Weights of a small class-conditioned image diffusion model.
Model: arch uvit, norm layernorm_no_bias, width 192.
Rows from block 5 of a small class-conditioned image diffusion model, named by matrix and row number. Rows with one number within an expert belong to one neuron, the router's apart. Each number is 128 + 32 x the weight over its row's rms, rounded and kept within 0 to 255. All counts start at 0. Numbers have three digits each.
Before each expert's rows are labels from the 100 images, of 14976 (inputs lightly noised), where the router gives the expert most weight on average: "responds to" is what is common among them; "patch colour" is the nearest of a few named colours to the mean colour under the peak. Only what is clearly more common there than usual is listed. The data: cartoon faces.
# router: router (model.blocks.5.mlp.router.weight, 64x192), inputs 0-23
# gate: expert gate (model.blocks.5.mlp.gate, 64x192x192), inputs 0-23
# up: expert up (model.blocks.5.mlp.up, 64x192x192), inputs 0-23
# down: expert down (model.blocks.5.mlp.down, 64x192x192, transposed), outputs 0-23

# expert 8
responds to: orange face; sunglasses
patch colour: brown
router.8:150130133171103199146161102143082097135183145127088173106110174131169090
gate.0:086145103144135111149134160076161128108122059181146117119145131191131070
up.0:092179109170145111166112084167105138092114111162156131108085095121187167
down.0:134153117112143188130160098100129177096173143107189089100123152174113117
gate.1:121095091164055069174136150177180102133107138161111109160162113147163150
up.1:142121156120120137137132127165190105132114146135098101148100117141151134
down.1:142078135139171193164079132054089146090180103107140189127105125151103159
gate.2:141134099094132107130113152157143176150061120131090099124174102066125177
up.2:096147120104122128099177047120156133131181088140093072106084141138137112
down.2:138045100128121150150139137113154087157083202112137113118150135095131173
gate.3:133152111090174151101171185109075122100086110170154116164111131141091109
up.3:110169141206120166185080102191134114119114151087146167112096089112135156
down.3:113110170135150132127127187176103110123149105142095109147073112149063159
gate.4:158179131158040160173087095150127088171047151111148101165160172090175153
up.4:152107161108153170030129169159203154147173170095110130137135126137108072
down.4:143096040131149095188161152152158142145123147135190083127178123140102127
gate.5:134156046080123115120178201160100166170098150100131146124162105146157125
up.5:151186135133157128144143155138131126141171152170207112098030151106091071
down.5:157088151088138146191087139162057109107124169158145081121115180157132126
gate.6:132097144117082155085158147108155138084073129131125079106126152110136143
up.6:108132142178094133080125166109123110189093103109097105151145162133107084
down.6:114093132119117103081123091138114099163096077187125101102107115112065124
gate.7:127144132134114072147147130111113118169066125073162166157156150126142135
up.7:151093148081148165091095143121142118101205219138107108119149136101100102
down.7:041105132137114083119151108095103150162087080136155113143131136115105079
gate.8:077082086121130101146147130169108145093133142085119139188078066155174163
up.8:119095092130150118121132096088117126161131091194091119094173123098090143
down.8:125156182052114095116150101209149137117118159161123139141176169117139121
gate.9:166159222111073083183110134138061136137086102127167156106170142108071141
up.9:067100128097139159093121124097103130126154119152163103146136112115169111
down.9:118118177112122141124116125129087086080175154105093190186105165196128140
gate.10:164134151136100136103124135121088129105139203161071186105107141164153151
up.10:160083103164115119132090108151128062126137130099099165075133172126149137
down.10:141171136101151095096122144141123123112178135085146112158180098103129145
gate.11:112160080139101099123048095133101134161162064159135059143135145121085067
up.11:177107169171133132093123145133102058123113076098144160122135187118092151
down.11:085149138143136109134100156143177125125102119131115062149131128085094186
gate.12:111077157123161072062094127144159132128153148116118129098094118176194112
up.12:161161131138132153131066107129137128169100154093104124156164073080119150
down.12:227137110125113167210150099137065143114154128119119157080141105113057083
gate.13:148119124124113122145126170137077089123120131104143150158160132182050153
up.13:090119091123150136140171065114087093137168155196099124143195086104105190
down.13:168128076097139152125154122121172123126110086089123153149119163161174121
gate.14:153132149081132052094053149165104161079071095177182153109091187179090089
up.14:112110126096167097184117147200078121142109103160168127078070130136097055
down.14:127113126209140110158131124074115128159118140131126128103099082166142144
gate.15:142122136147159135087097119172112134179077136094142162134135083107144129
up.15:142072157118174140099131185157184103125181142148094135127125151133128178
down.15:095161096130114109074183152113117144154098134197176134098145138059181093
gate.16:169116133167053108167153149126108121076045122094133113123107173191110132
up.16:097117143112218148095171095040134217164170152113145113115087136150185082
down.16:148116122195180120080146121113102192153121142087238097129136161087151080
gate.17:168153100146074072211075078117116126119054147143159114089133117191119127
up.17:142137107128120116147131151115128088130052156074179172135120124126071161
down.17:165164137074108091077118118142154153197078033140090093123134087083149136
gate.18:140143147105046163160072159108179123181013102104140087131123159121110125
up.18:061101090127162201075124155099193148140154138163081105146180114138102124
down.18:110124120158151146118123182094157071152101138148131170113114111127169146
gate.19:140112140148092175096140096114114070134027117138161111117124119136107100
up.19:153129149105138129140118095112140083079066130127208102160113136136101127
down.19:146149144150162138184127187176110128095220192144115068147116105155173115
gate.20:131087123078141141115121111115130139123177138120159147095148094198133162
up.20:064092088144150134070186173134101142124123135119142130110146185110100095
down.20:139114183104156177202136140097124137107170149117114126193129137195093137
gate.21:123106151075129133160091196173144110093127175107116174159158131155152093
up.21:135108111098144146090094131141161102057154235136112091147107117155084188
down.21:082104134178157171146110149065064123160101116057172129113107110112148087
gate.22:124137100164078077164172131173121147107126148129136097111193132126059173
up.22:138156176093100108089153127123106172201171121135124157161117050092153131
down.22:128092138187116121110158115121114063123077117155094194153102074085158125
gate.23:131107117082187065143114169113099133131037158195198191107171097099152122
up.23:126140104137108111111150144130149112102075035039062091100103172133109106
down.23:142122155077128097115089186151145140092142102118047185149111099105073133
gate.24:144092135125084164084078090132183082140093142102155156128148095132111170
up.24:136106109165135093186077144090090111108132118160140151091167080116163105
down.24:164175181082084147103085108098137104080166087160108090138181141111112158
gate.25:153139117118149184065136143141141062114064147108160155176121110129130168
up.25:141114126101075116095123094106094128131096086097157130140104149102138101
down.25:148152126114120092104104150080110179082092105158110084129096162084163138
gate.26:138120061124112058142091107149123114125127124081157163105161138160128180
up.26:089077103075116102153117157119123126050120112140078104100125100115115105
down.26:136121142103139126128096158095092101145171086139137171108131121101110114
gate.27:183100113149191115092170138145115113126161168170121151175141081127121158
up.27:084121129075179143132152140104073193159188159124155149118096105124111066
down.27:147131108110085137141168112168166122154089182147112077092087119147117119
gate.28:107183128104062068164094145110161124113051120147154096193105162111076125
up.28:169074111126178201085157138102080151091147096150116122109101075164069141
down.28:140175102145110158146132146092125166155129157112141157104153121107104107
gate.29:163119152155054144207127130153124118037108145115122147117135184137164110
up.29:173157173162053147199111147093169124172090112114092160117165137136131103
down.29:101112148165098094028121100118162074185118040147088086116113149148080155
gate.30:155161097094127103097082084134100073148100173143101091120111076108155128
up.30:120155121148177140094205148166126098112147170130149142100165113121104130
down.30:181107093108104109106096087139128124128164108200062086116137128142134123
gate.31:049101158131096101134135156104131124116155162185103108153148087122118129
up.31:104143114119141184155143097090156130164062079120122125145132091159120083
down.31:117113130169165132155135119107139209197030103118176146107141123103075162
gate.32:093129096093079140213150103126125090141083095123127143123110080194158173
up.32:142097149134136166136155180112207145124114122069111116130187161114156120
down.32:057176083120138103192108111114123079127133082176126110122149125210108111

# expert 25
responds to: glasses
patch colour: grey
router.25:134110119068157134143122111117076121166120192122181141129122143112105161
gate.0:125125128122145130175133042113137185138144078133128149138178119072141165
up.0:098091132148111063076171154117115065141075147122147106151102128136123145
down.0:114093111150123130077140192093120206108149143089198106124112144085137066
gate.1:188109122132150132099184124140108164100065101085076154120099108133133123
up.1:168026092201099153106159154128124062126118120125119158147135117133124104
down.1:112103138132106086114130100111111085145108126160116098084114131038192101
gate.2:130204216103163120112140082156160168118107098110080144172138141107166161
up.2:164184173110123145153140175138181189160115109112110135105147143129198078
down.2:209175091113108189160083148091139093101085161123112091132114127076084160
gate.3:123162116121078134203134078133090078099144122118094132093155111129129136
up.3:168156117156090129113098122123124069116082104154112119116116165094120138
down.3:091112158103116148087149146128120112109137130146175138195128153146110098
gate.4:146156115117093082082175169153140148089069134139185104167123079167118119
up.4:102162126130128067181114141151139129105090133128211137104106091144149163
down.4:223178098107143111165121109162103156140152103182138122127158119179105150
gate.5:119171147134087086096120162160140128120176146174065129085083110137134117
up.5:152190114162151127100111092103121121114107107079161124155133099145160162
down.5:178133123072129075099164156160138145104085071135119161106126097067154122
gate.6:122122135178148135078190097134123122144083131160110119137157180178170133
up.6:117142102120129155057036108147108081122143167158096093211128195121160120
down.6:122103162116080134124170134088123141066062164201088085126128185155141109
gate.7:107117120112158153139128082175135222118133121125177144163137140150131139
up.7:160151161134139096149125131101140124132103140113131086116094144117145117
down.7:137137112106129136133137155112151158147078129111191111123116137166132117
gate.8:169048131153119134127100181156123119110096148088105140119071125125087090
up.8:122156101081135103110110024136110175109124148133119140151117089118163132
down.8:101169159163095137078192151164170165116108110126165112130144178097096147
gate.9:088218163102138082172140118183182182144089115084161110108142127154151108
up.9:068078090169120206170132086091096123119204091160132138183097184081085133
down.9:095101171148127098165135146133100172128129087081103129133134137118143083
gate.10:092151175125130122116166170085183087100092141074076125137170149112141158
up.10:153147148117120114095104086139153115101118167155160114115093140110108152
down.10:101118194147191100069144169112138154138116090083180098137146119146133088
gate.11:110128123143080148173127160118119086148183073058116134100129132203134123
up.11:165170162120156104116147126132128184066086133155096109134101201109137114
down.11:114076135142061119116106136155150062178079145085115133169163163090091179
gate.12:114141130101121105121118137058173132097071096107108138121103129149160151
up.12:096148171106094081058134126069179145104116093187133100109099116163166107
down.12:161183110137144161148152139197166113150114161092095096144115072151126141
gate.13:131100120135175140152147198122126106185119188152171151151161156172121137
up.13:125131093153129153165100129109089093159122168142180114119096136154144109
down.13:140215098167107105099131098160108103060205057099083124089090130118116130
gate.14:137111140139157112180171154144136172158085143118145114064141137085151096
up.14:143118069141071142114043130142103099147185141106120136115160135132079168
down.14:111145128173154135114167146145143147158076117105184091113118165111146078
gate.15:117120120102168216156185118152063148123188073156109148141158101186120121
up.15:173160124109130059152089127123152160153144141119112124121156107154143129
down.15:160164073095145111135139132160095180140136130154140131117157070108081147
gate.16:137149177137133187137136128128104175146113180134084180130093125176106107
up.16:081116118144098158126131090117131178129131105117167044117155163075122147
down.16:100047096145167113144135191114060161082112171166152133101087166100122047
gate.17:148092064142149112119141227094156168157110113103190149164157086106147100
up.17:155172051152109150140135116103126128180200140153201184125137108104125110
down.17:107091126145147087132147146169130188158103053107173131092151178149106119
gate.18:103098068155177110120143148053184154203117051096136073161179078114137125
up.18:121178159126174107156146161141113118062100152175097122135132131142134165
down.18:132168104177154115098139133119145165118122195148175084163098124060127135
gate.19:121139157146141157125161102154158138132156155144109098095093101141127081
up.19:139147120127095170156163152171144100134111109120077111128202175163153131
down.19:172176174081106122143123078103150105160146131076103119163127132171110106
gate.20:119196226131143120111124093132225159119094125174113128107111140110172112
up.20:101153163101070123098079132075144097091115156161122109145153129108137146
down.20:189185094179204179182091144112134074163132128100090141198085150152133210
gate.21:106148108105131159209164153131106145179104115169165168149098106146078078
up.21:117139097144147151190127132032162112165141110159110112137171074133167108
down.21:124168104129076115122157110185105108113143081131078093099142146081110132
gate.22:137124128127109128067128091128195084148126122195147061138153096120141155
up.22:156105151142107103061092178128168112117138145130124140154145075070040160
down.22:073091104132093190114191148131142148169133123099163109155121190195180111
gate.23:119122111136125153160131134074163119091116094127146097146140090090162072
up.23:178102131146132091164145090207102077160190168179049177088114115155125202
down.23:138184102169135115077110159085158149084130134104179082146124125132161098
gate.24:103126135114107110137177131092140137151122173154102168130117095107115054
up.24:121172174115209143151178119137097061121084106113112127127099130160157173
down.24:124140063116086109092095089192165031120085056113122105102111179172119148
gate.25:132116106122156154216121109156112126135169106084175158076142145161159088
up.25:096124110125111081123097102129140118118124150180069115136163104123177105
down.25:157098134092148131184112090091153157154151119116118129129150071198111184
gate.26:133143107171086106105169205123103055130110106083089132117144125153100122
up.26:147155124161087089184138104104144053144079130060127099086200124130193191
down.26:135117108099178147139101112136129136189173050150160173139089089111106117
gate.27:189114114144130094095205163184165074123116118032161109114061153109154122
up.27:116122109119168139122126202135134147184124110097133148142183077155139088
down.27:127137137134120158071131142182171093135109159097185069102101161124167083
gate.28:136189140143064062097107159156122084125123142112145134084075199138114141
up.28:114110135151121134095157123116141114102093172077132110143083135176099133
down.28:115137158189116179170065156120115102151161112121101168082114092096100149
gate.29:164132154109090149141122115090134124113135072142133131116099149120111103
up.29:134113121165206119160115143085118171134136185131146108150184053164182125
down.29:164109171073085171128151131152139089117136098105093159155150190213126136
gate.30:143156106069095209159081135124130137130136092155148131180187117170101179
up.30:094165108055149165170135158132117167092156092113112194127071126094132168
down.30:111161145157150148133130136135128070108113165114123124098090136130134138
gate.31:143123115134084164139142122073187140097192081102101128088171109125133135
up.31:188172151144065173134139172106174142145141111153157102155150188111135114
down.31:114131105116096083109129119129161116085122195123146134121117177066145101
gate.32:123102133119151104133097103121063236115128109153121142172102123119122151
up.32:119139094119146157131123133186092178171168120161134188140180153136122152
down.32:151180127118169085127189109149135079121143067128095110113144116071140172

# expert 18
responds to: yellow hair
patch colour: yellow
router.18:182117132102161138140099123070202127116068076126040105094125176092177148
gate.0:091143155142111096119162088137123137101125124230144133104125122139096117
up.0:128105110127120134173118137130097093119128132065131105138155143164173098
down.0:117144139053091179151071108108165088138133178159111134118124130200088123
gate.1:074196101092097160116130095102081110120182110107131097189140112091128143
up.1:094175068129144096154152190179137165119134148109114160113127070116093062
down.1:124089122141074136099140133157129118134103148071198100153140130144126095
gate.2:133116139147164104103091134141134126149132150165132136091142139102123201
up.2:146131166158091141149112159113164154123128152142212140192128091078122124
down.2:147108045157178151137138119136131105092142138105145164087103140156082110
gate.3:109086099156154095157167154140142189124212142085116147076155099168078123
up.3:110158108097165159166116206120114101135125159061099088149117178131099141
down.3:162171150172116124094100124160097102140112104126125127149122146068148181
gate.4:151154097087093177139156107102187155114156172103131115115132121116123106
up.4:176117136080096161114184180079186130212141154129161125166193143096101121
down.4:127064134209201126151152140093141094092155175135093209170085126136158149
gate.5:117146152087182095179144185139142156109077111144178176116098115159117152
up.5:121099169124094090105144090119122077113111165102149081141164158140179141
down.5:108172109084155107074073102154168104088124094184132116147126171133151099
gate.6:107107119143127107139134104187133146121108174170124058116184167093057133
up.6:091081088149165046198119093132130153144115177096089117133210114143073126
down.6:129113119145146081132120163134055155091084146142136124114091150062125121
gate.7:142153120109041180170186129108132135126139128140142132167123103157107129
up.7:081098151187102076133120094145051116078151086167100132108101133106158165
down.7:142185083093067097129146113157106157154097103118138069109200146075119127
gate.8:109202166123153094136125117138090118112137099090061126115183103173146130
up.8:130026168125213092118088061094111158132162155194102120116114174149148136
down.8:139081101083139160165142138151202132127147159207143138125111143130129167
gate.9:081141114089168158110128157132086143135123164210126132121114068148127109
up.9:189068140119137136087144215120119102123107166078192132221210146152091136
down.9:081141107183202141160128146143108128119080120204173102076102163141187116
gate.10:118066119103159109116185152134139166088131099222141169132138165153109109
up.10:088103137145164115131090135139097175165138131218075110144151146129095134
down.10:111083161177089154109180071152151065124093075114167144132095122147150136
gate.11:091144148122120126126112113101155147131129182224081065185164155114079125
up.11:129123096119145082170118106198113121134136083106110143035106112097167143
down.11:097165173124149098186134127102148101147096086087138152118153132143099168
gate.12:155081128143121132143147161094111143134118159118094185172148066133120133
up.12:116074120102124139172113126080147112109060144111115170126163164150107101
down.12:155125170128147125086087106084164128123080144096133138071106153122131097
gate.13:134148110102102165129093088062126055084147145136064129094032160162130124
up.13:129094152173123158056114163126091089106101150139182172176149154150099168
down.13:121109094108098096161114097118163112105102087147127147109063134138147175
gate.14:151121187139109166156086075114101123126171172206060206122123141140127166
up.14:123168135117112146175079098093116096129100122116099145130103140139142124
down.14:119138085101143123157120122145120144113081105120198158093161122081160162
gate.15:171111137204188145195128172131127146073126154090110170154100137126131128
up.15:151080163128181217113171130183113135106093143166122060174115186126123127
down.15:119122096102129099083152122128083131144150133108156129095150129122104100
gate.16:095106156126114022143150142174117114124104145141171097164140092148093136
up.16:115136105065118099155112153128125133147138100126100102152169088140143120
down.16:114134110186128165160160086122081105075170131129148097108127169223155146
gate.17:176105119156123131078184166100164058155103110068121104080121120132221144
up.17:144130151109157145119130104111124120123119115160125193089119159120127147
down.17:124175168134139129118153136176093133142091123139193058098121146083156115
gate.18:107154132080186129179140105072132118127155150177177153057111102136168125
up.18:106120143177077118141137180116103083137110119128113054173113101102103152
down.18:142052145082159163068053132138128203122178126138091141087112161115112099
gate.19:104172111109150090100095211149077069145080100159180085099095105152123085
up.19:153088138169100169149116072138175123119178146142081126163169128120094204
down.19:110140077116120125131127175171119164125121107172096091086106140066171105
gate.20:142126144115154088088140160166105114120124122144153102147149180163094102
up.20:108129123132121186119069089134147124161221188186154136115155057133115125
down.20:132120136144168172113088123057136127156163164198155144081123126138162125
gate.21:100140118113123203113099085110165133112171136183115134126051178123133134
up.21:177126124081152061159162140161111083129066131000140120198161127160144101
down.21:104096107129174170103089151176145151088112126187153097108114106123141060
gate.22:089098126104123103133147151120091154124171142159159148120175144147065112
up.22:131192013124078125157086149175084152156120136077120141082187173148071144
down.22:135131124092106127151067093097019107110205094163105149120111153161146132
gate.23:124170156114160101122164146185134153172103110079195061153114141118149136
up.23:097078169158113113081140098145098074091126111199101149129134133118099105
down.23:161139088102150082194123146165099103114103059122145117115164157108140149
gate.24:154092149115119126144142098172128095116081115167117171111126182101139132
up.24:117166140140180115123097109106118188107154132083131109136107110158175121
down.24:084154132124120206122053144119105091140160163132105136153132124175103117
gate.25:113123120165114137109107185162112103096138148123109130169183079151133129
up.25:101162154137036122121145094101135167139164174128058083122163155121163151
down.25:168072117110101146051099102149156123096083126153141175099156096172129114
gate.26:112170093103135086110110196116119128184127093097141138145094156115056073
up.26:170156077139107055098111101109091193141124121179109098110108085094191145
down.26:170161125096080124139117141190182043118098104078100117192101139139114163
gate.27:169113118079103145117103085048147166042112075114038180138129078139104144
up.27:162090134101186107124112130080106141062101118125075171165111079146158136
down.27:054118131156141066120150114122112100159101131141178111075074158098175098
gate.28:106071159098195108106160122115150161185168178138143165114155134111130163
up.28:117115121177066120070122135151041114095143122197081065088130092126114119
down.28:121134141133137123136110103102128086154107141144114112160100137169143139
gate.29:127145138142161171166166147155131176089155167154086162109185146158122158
up.29:090124095158086155140170074136160179164142173197139081133043115111155152
down.29:131108148119130137111179164172071196179209177136089119153153087114144093
gate.30:105139169107104176163197102151107190114126183139097130100174162124124122
up.30:140086110118103140116162149132137162133105145138124175146110154114111150
down.30:156158103116124182121173143144068112168132185164135088160129109093149113
gate.31:101157182178166098116134145147140159178156164154164130103135122098114125
up.31:173199145129108115114157087135129144119088147096137131160083155172161152
down.31:142117102139150101174108133122126075023044134120130105096140137112144145
gate.32:062144137111162135233113191200108107133158100144132134116178037131076133
up.32:163131075125113103067155123155156132126176213110147125133151126118128142
down.32:141146158123193097092136161131138121166086132095166100078123127091184114

# expert 56
responds to: bald
patch colour: pink
router.56:118158180152106184107096082125133109110133094145136119168098137114098151
gate.0:134138067158150110180159116106097138208182085056158074164136109125201163
up.0:111085178112101136116154154117154150131135088091121175099068108143092127
down.0:102078119125126148110143133116157103115160170072079124080130169126109101
gate.1:137105116107053182130115119161108128066097168096129120120047144120159111
up.1:104161199145090115127144138098192102104113140153122138125087105092154083
down.1:105146054063130123139183163111111140145136130124150123165156078131136156
gate.2:138096116142170185075169156135129133071141177094155079178132123150166127
up.2:190097144104083118128157155112131184158128107124085171130098124173146137
down.2:119077143088097127079138147120138137087161128109117133163130143144174138
gate.3:153123063141123083113101076084185088071125152119152209089108039156135160
up.3:146154135078148122164177164188096132160161090137081086156124154123189107
down.3:103142150094123127085056149153170124138083096135118154125132133100069142
gate.4:104132118128116037102109172101124124126148103143096126126090129166126071
up.4:096130135096096125164098117142145079102160143094129169194072197163078137
down.4:143172108147141150096200145127089167124181166109200119116160097095119118
gate.5:107113126147109079120157105104149111108186113120096123102148152171150124
up.5:092105176135106211159139136152134124127141129083095121143166111113135132
down.5:176102119136139110177157100109097062129129117060149148103108109145142130
gate.6:173124104154096136108128198155102152153135177149143099161146230172089090
up.6:126186126224128146118127110097120088154169157121138159119091120123134067
down.6:149124163125144166199108111147068101153126162133127171115136130147107102
gate.7:120071120117124137104173172144175158123129101047160137095140113113149124
up.7:113098077102089175125124128127121116066141099104200138117145128076141153
down.7:142095169160136092174186093171123129068153150111071104116141126161157132
gate.8:184134112178135107090174072160164126086139184163152193094111121117127106
up.8:150072138090053139171140118150105103173167147109115127066108094172182144
down.8:088129117130129154065107147039141164141109114124157107168157125072128108
gate.9:146164178094079101106125148096144105134070165171165141145109191149086127
up.9:113157119112196172132137105075122145126100123130150131136168112134168143
down.9:132131138114152101101039161157143127116144103107094173226134134062102119
gate.10:123134158140172161181177136143152112091142118142155177138110134096123154
up.10:105051098108161107092155145072186168127168119074112009126066117088147133
down.10:136142066171122177199133144049114150119154184104111124115181132142087066
gate.11:051148139116094149140157168122169062141187130067149126085136139166125134
up.11:132155135110110181193134146113141091081113146128174067102130124200125135
down.11:152135108110069119163165081225118087124118123151111134113133116144160149
gate.12:126101046109109104123131129099176116105138134157145077145126111142112121
up.12:123154180154134136125170125156090133140150134131119101142158139121095178
down.12:133159093071120106145042161104103085078123120086110137137148112129093133
gate.13:158143111112158180073093129090146182129078163137162176112078089163049128
up.13:130148068149146130061144191166119085090136131172139124135089149110133137
down.13:115154103112068144097146138139129043068147102081106164087092122150068134
gate.14:143109180095145100179144127151101166103125179198075109127140176145133093
up.14:107084148092194084177095161113146115138121222201113099114134129136145144
down.14:103105167167113097122175117148151114120196158137115096192169124112111192
gate.15:161180143154188128113077085158137099105074131106168163136125115075111143
up.15:159110146072102141149153174116135123140145109087128135118140160133172131
down.15:174076100117142134110100144125125176105115121115130164104183123143101100
gate.16:119163136128075065122124188161131165140164118104175117174157150154082091
up.16:098099091134117073130153222160120145255132086093204146142142104103118106
down.16:094136125107114102034119116144157163154119105132090138097129124096079143
gate.17:118124188109151120107093139174147148116120122145139043117076158166116129
up.17:058123133122104136092168148128181115071094137157122161132090109149090126
down.17:101148071177117130144129111091133109089156159071127098125115139138121094
gate.18:122074136181148150083162178141113164141096162136151078134116144152125141
up.18:169065088119121087070159154099142158136086114103106076151125090141092146
down.18:119177128081142120107124075172153149085150120164093064087117126127142127
gate.19:182131191129135151159129133090101125107066139112106166125137132123190151
up.19:167104164081129099146093151101124131142092181150137138118115115152137121
down.19:091169113199165191191168149112102159168158131117137048109128123159116129
gate.20:086125182121142080086106157149114135154158185103122151078069107120156110
up.20:118078125115138081084135175120186090106081132124103084157092183115125129
down.20:129134135108148075103134123181182143150155087146086162160170128153099156
gate.21:115131134128136099031141106101177099104121113162122123112160097145116171
up.21:097081062111143166073116151141071093131131160144097164146125087154162114
down.21:151154146151141169121158130101071147153148128123121153095161133116118089
gate.22:133096156108127113147136183156130158141149065099111068119040130117138142
up.22:084119111105172131085102073103119088129120143202103156116178117145154126
down.22:126209087117118175134084139156185147132118065101124104090184177141092131
gate.23:118154178136099075117148109193093089151152174093124158152083107118116114
up.23:147174085079101156132110064150070154126151185145165111156162098140108130
down.23:139136138180179120128159155096130107176137170135176053098074131081175082
gate.24:140116157100141120148103094148176168052105105124096106127126154150135151
up.24:139128134068062156134141122173145112099103111114091128126113175156113139
down.24:052134131152153147085150166126174127132130162113095145134096130146099124
gate.25:168129132107132135116174098179097155107064160113131171122094134130097147
up.25:113104104101125108132133192029134145136173100177103106086148076159133100
down.25:088124180165122134152066136135078097116185155148093139150111133170104137
gate.26:181135136108132086193110143083081096125126101159129158151083185118126112
up.26:115116060123144146104077108138128154208143107088123114100127071167084121
down.26:159128133081125073135113101107108097146103080186196140083102115126176106
gate.27:069091118133160122110133142099103207121144104128128144147110119123102130
up.27:092093132103099078094128114144106134132126153152131072144078146146138123
down.27:174149140176149091172191108155129132118177123094123102119154138161136203
gate.28:077111161134158080131134123145145143144146136146105112031126125136084140
up.28:151133145129145158161131117090117092180144115102172187110111105113120158
down.28:104145133184119142143157143059134154069171116076149146165141147138145099
gate.29:038064162097109163141149151136132186075107149073147100134105091124103115
up.29:079130154125099170188085127117110084145095163116106122118104129138128127
down.29:140141150111108103071136173141075110095139138142098156128138127070085158
gate.30:139092138133117095077136129116121124160145142143118114086084161126078147
up.30:127060138103135007152117186152083121154132115115119073087173108109118136
down.30:155067109129180129104113127146112151118143078116124123122157159141144126
gate.31:170131135124090123148097149116131134092114169133132095149129141134115093
up.31:118190118196169135081162125150115109130170183130138143110128183125132098
down.31:151068138099141129188129124134099147153084162155135133122177093125144108
gate.32:079131181057106148212155165102114138191140110111074078103172117144174138
up.32:094119168128122115146188178152073153160136115075155175139172127160129109
down.32:110132086181149122148077172155184092173128152124137108106082130126141062